Rows from block 3 of a small class-conditioned image flow-matching model, named by matrix and row number. Rows with one number within an expert belong to one neuron, the router's apart. Each number is 128 + 24 x the weight over its row's rms, rounded and kept within 0 to 255. All counts start at 0. Numbers have three digits each.
Before each expert's rows are labels from the 100 images, of 14976 (inputs lightly noised), where the router gives the expert most weight on average: "top examples" is what is common among them; "lies over" is the class under the peak. Only what is clearly more common there than usual is listed. The data: pictures of board games with random positions, seen at a slant. In brackets: how many of the 100.
# router: router (model.blocks.3.mlp.router.weight, 8x192, trained with AdamW), inputs 96-143
# up: expert up (model.blocks.3.mlp.up, 8x192x192), inputs 96-143
# down: expert down (model.blocks.3.mlp.down, 8x192x192, transposed), outputs 96-143

# expert 1
top examples: noughts and crosses (43); digit grid (41)
lies over: table (100)
router.1:118083091110126135123139125115093145115139123129134099155127113119146081123080144149156111135116112114168164080183117114125204107126127115202138
up.0:144128082136131146092151119122112081151119119129130039141147121151109124132125154123110022145160117079155131120087089138111103128126150155130132
down.0:116142099135153156103132139120141112113136130108128114118124141152114127132104135125147196127115152133135146126142131149117177157148124112208139
up.1:144134135119102132143175110144099108161134085159147108162112105053134133145105143139143114049121128126150155102140061120126166121148137146120170
down.1:117130129122141112120126120110117133137137111127125097130147133124120088103100129141127130124139119136106115148175128128150021126130100145073133
up.2:137144141145030142120159124137108125152135103141145113144118121090128132104098127153138096081119127161142144115167127120108137110119108129125145
down.2:134131150140065141119135112141130140132085159118132100146131126107137116184102120139136093110121148118116104120071138108136111142122153072126129
up.3:122141120082157120163133153113125154112070121122133129138140151157126115128149104145119093086122090128102135122111101157166106125172119132131131
down.3:119117105144162148144134089089131149135089123144122078110120175083121055102164125141144117181120146161140137134138117103136140117093118124118129

# expert 4
top examples: noughts and crosses (100)
lies over: board (99)
router.4:112097058112106099132139128112110151105144126115114128152117126114119101130080102155125142179136102128134149103122167120169096091075118136175137
up.0:155125091145108156111121125125087108149177109139123139096149097117145136128128151109181114135121120120129112126112079090097146143096123128112092
down.0:112148083128139132111152139119141118141089154142134135104111107111143177141116099152104133126133108183145145115130150155135110115183100118104156
up.1:117158119123131118085122127128105118100127107112117156128089123068167200132163130144141057128118142139115154103097124161130101143104166135095095
down.1:126129124121157131086152134125145137130117111136146164150144134124110135097155145188137070110139154161154111161129115135158143115134107151132115
up.2:137161127135113122126131106129168176134134117142163142122092108108090123148127159123107107102108120104131174113112121134175115142153137146133137
down.2:116146122114181092124107101150088133144129169120142117127138143136164149128094105108142153131120113163092121135136125084108121140121071129089139
up.3:111097123127146120141122125150138129122160170140111132134137097096118112107083113108117178076119117121126118102123141132093084087126121103178113
down.3:110149109142172153122135121132119125146111129129146119112118153136128146086148125123129221133141144189152149156165126153132177126146068143207132

# expert 3
top examples: discs in an upright rack (100); nearly full (87)
lies over: board (99)
router.3:143117136123117112108087129190107135095137163138099157122132134135136163127202128147158147172124150144122083138083102146105119142115121091041097
up.0:126113125127131127115129100157079119104111142106130104127111133142114112075111135136156139134139127123144078105177126110076077119111118149135099
down.0:126171102116121103180105123127129127140111144094135115124119121136114112139089127090131178148130114095068129111128139119133174116096139158126106
up.1:134118144147072094104141112059096136115107121119117064105138109141133105119087134125121108133140128141135136122157129145133190129141127130132151
down.1:144130135104164179126068126140121110125156117128116115109104094126106111159105138082158112156142159118137113095130157135101145144139143098172121
up.2:142150143130143111144127156037137168129116125128149136126122165080134116138120139114129118164112104157122162158114143147185108113134114136142087
down.2:144115148159152109149105104073096123128119146107153141143114140108131118144137091115104137090136139130111123120151126124144099137124161118116126
up.3:129135168098149127155145091103131120155130098134067142119158108153116154128123091107138125176152126155112163144175126148120131092123132071110151
down.3:164109192151112098106142160093148126144139100129074088123115093108124126125118163094133116111194121150163105140122113088134108129127145095214107

# expert 6
top examples: stones on a line grid (100)
lies over: board (93)
router.6:135108154110145108138137146140133154135139139143146194131117146141131082106121161145150133130143126154131122097131107162103163134139109095218097
up.0:163143101157111136095102105114146130164112096120097092118107129091118111141136087127126104100139144135157154147083174123174124111139144152131081
down.0:156115103113085106101126150112125124155151115112102127121124165173180146105149160123131128167142139163142127157116096133169122137119119156095174
up.1:109146121125107104119109120103147140116123150125118147151141169100148130167152085130114141129111130111115146111173146131095124114165168122157130
down.1:129100160126119126120066149103100132118113100082117124149138163115143076143167154117145129121121134113129146152157127138104140152099108127132127
up.2:124160150162133103120153128158155180154106121164119073156177125129120130151119103118188152139115116151111124139116111106125113093143133101095118
down.2:120118138100129154127140154104082160166098089137135085138113140113110090103127153109092060089129169141157112129133111150143180102127117132145118
up.3:126120140139133131146150133128114125133136089142118165148148177037149147134133100102130156191133085127104108158105150133139121119085100122112161
down.3:116149156113134120145137125124124123140121100125108146171117186184152114094115157128160145078134150136143148160145120135133120154154143120126100

# expert 0
top examples: discs on a green board (100); nearly empty (68)
lies over: board (99)
router.0:164121125117112133156106095135079131113123106114095106106125107159116142121145119121149123126178141130145097085164108155117074156126109144182129
up.0:103148179124129126146101131143150093128111154119157127125103144113164137123120147084139137089118144110131146103109126148103099134169160133142167
down.0:113114173152115153157088129141100081112161144104158123134128140135153131105113115083124128149101089098098118105121123111098146127079122132115102
up.1:118146104116147115148158123138081126112118116148102106120142140076114102137131145133132114124088135130147132156187114147120123140114176137173136
down.1:117140169136125128082101088148069085120112143124175104130135124084126134179104115136122136128171113132138127115122126104133125133092159126089160
up.2:124138091153145134140117151105076135070169144132088113114154122110112092150143142108142106131080141106128182134190127090133123144159135137169102
down.2:129137144139131131099172136146105119164198134128144125133150125131154074095103129146134135127140155114131145090065129118116166160136122103120127
up.3:149074115163114185121116122119147110140118137171115136155104104102143127101092153114141081113170127141146198143132088163103124107118114087112168
down.3:160162128109138092117105119111111126118135134176119123136133123124133111139079115121135158140161121146120072139110171086117096150140141062204099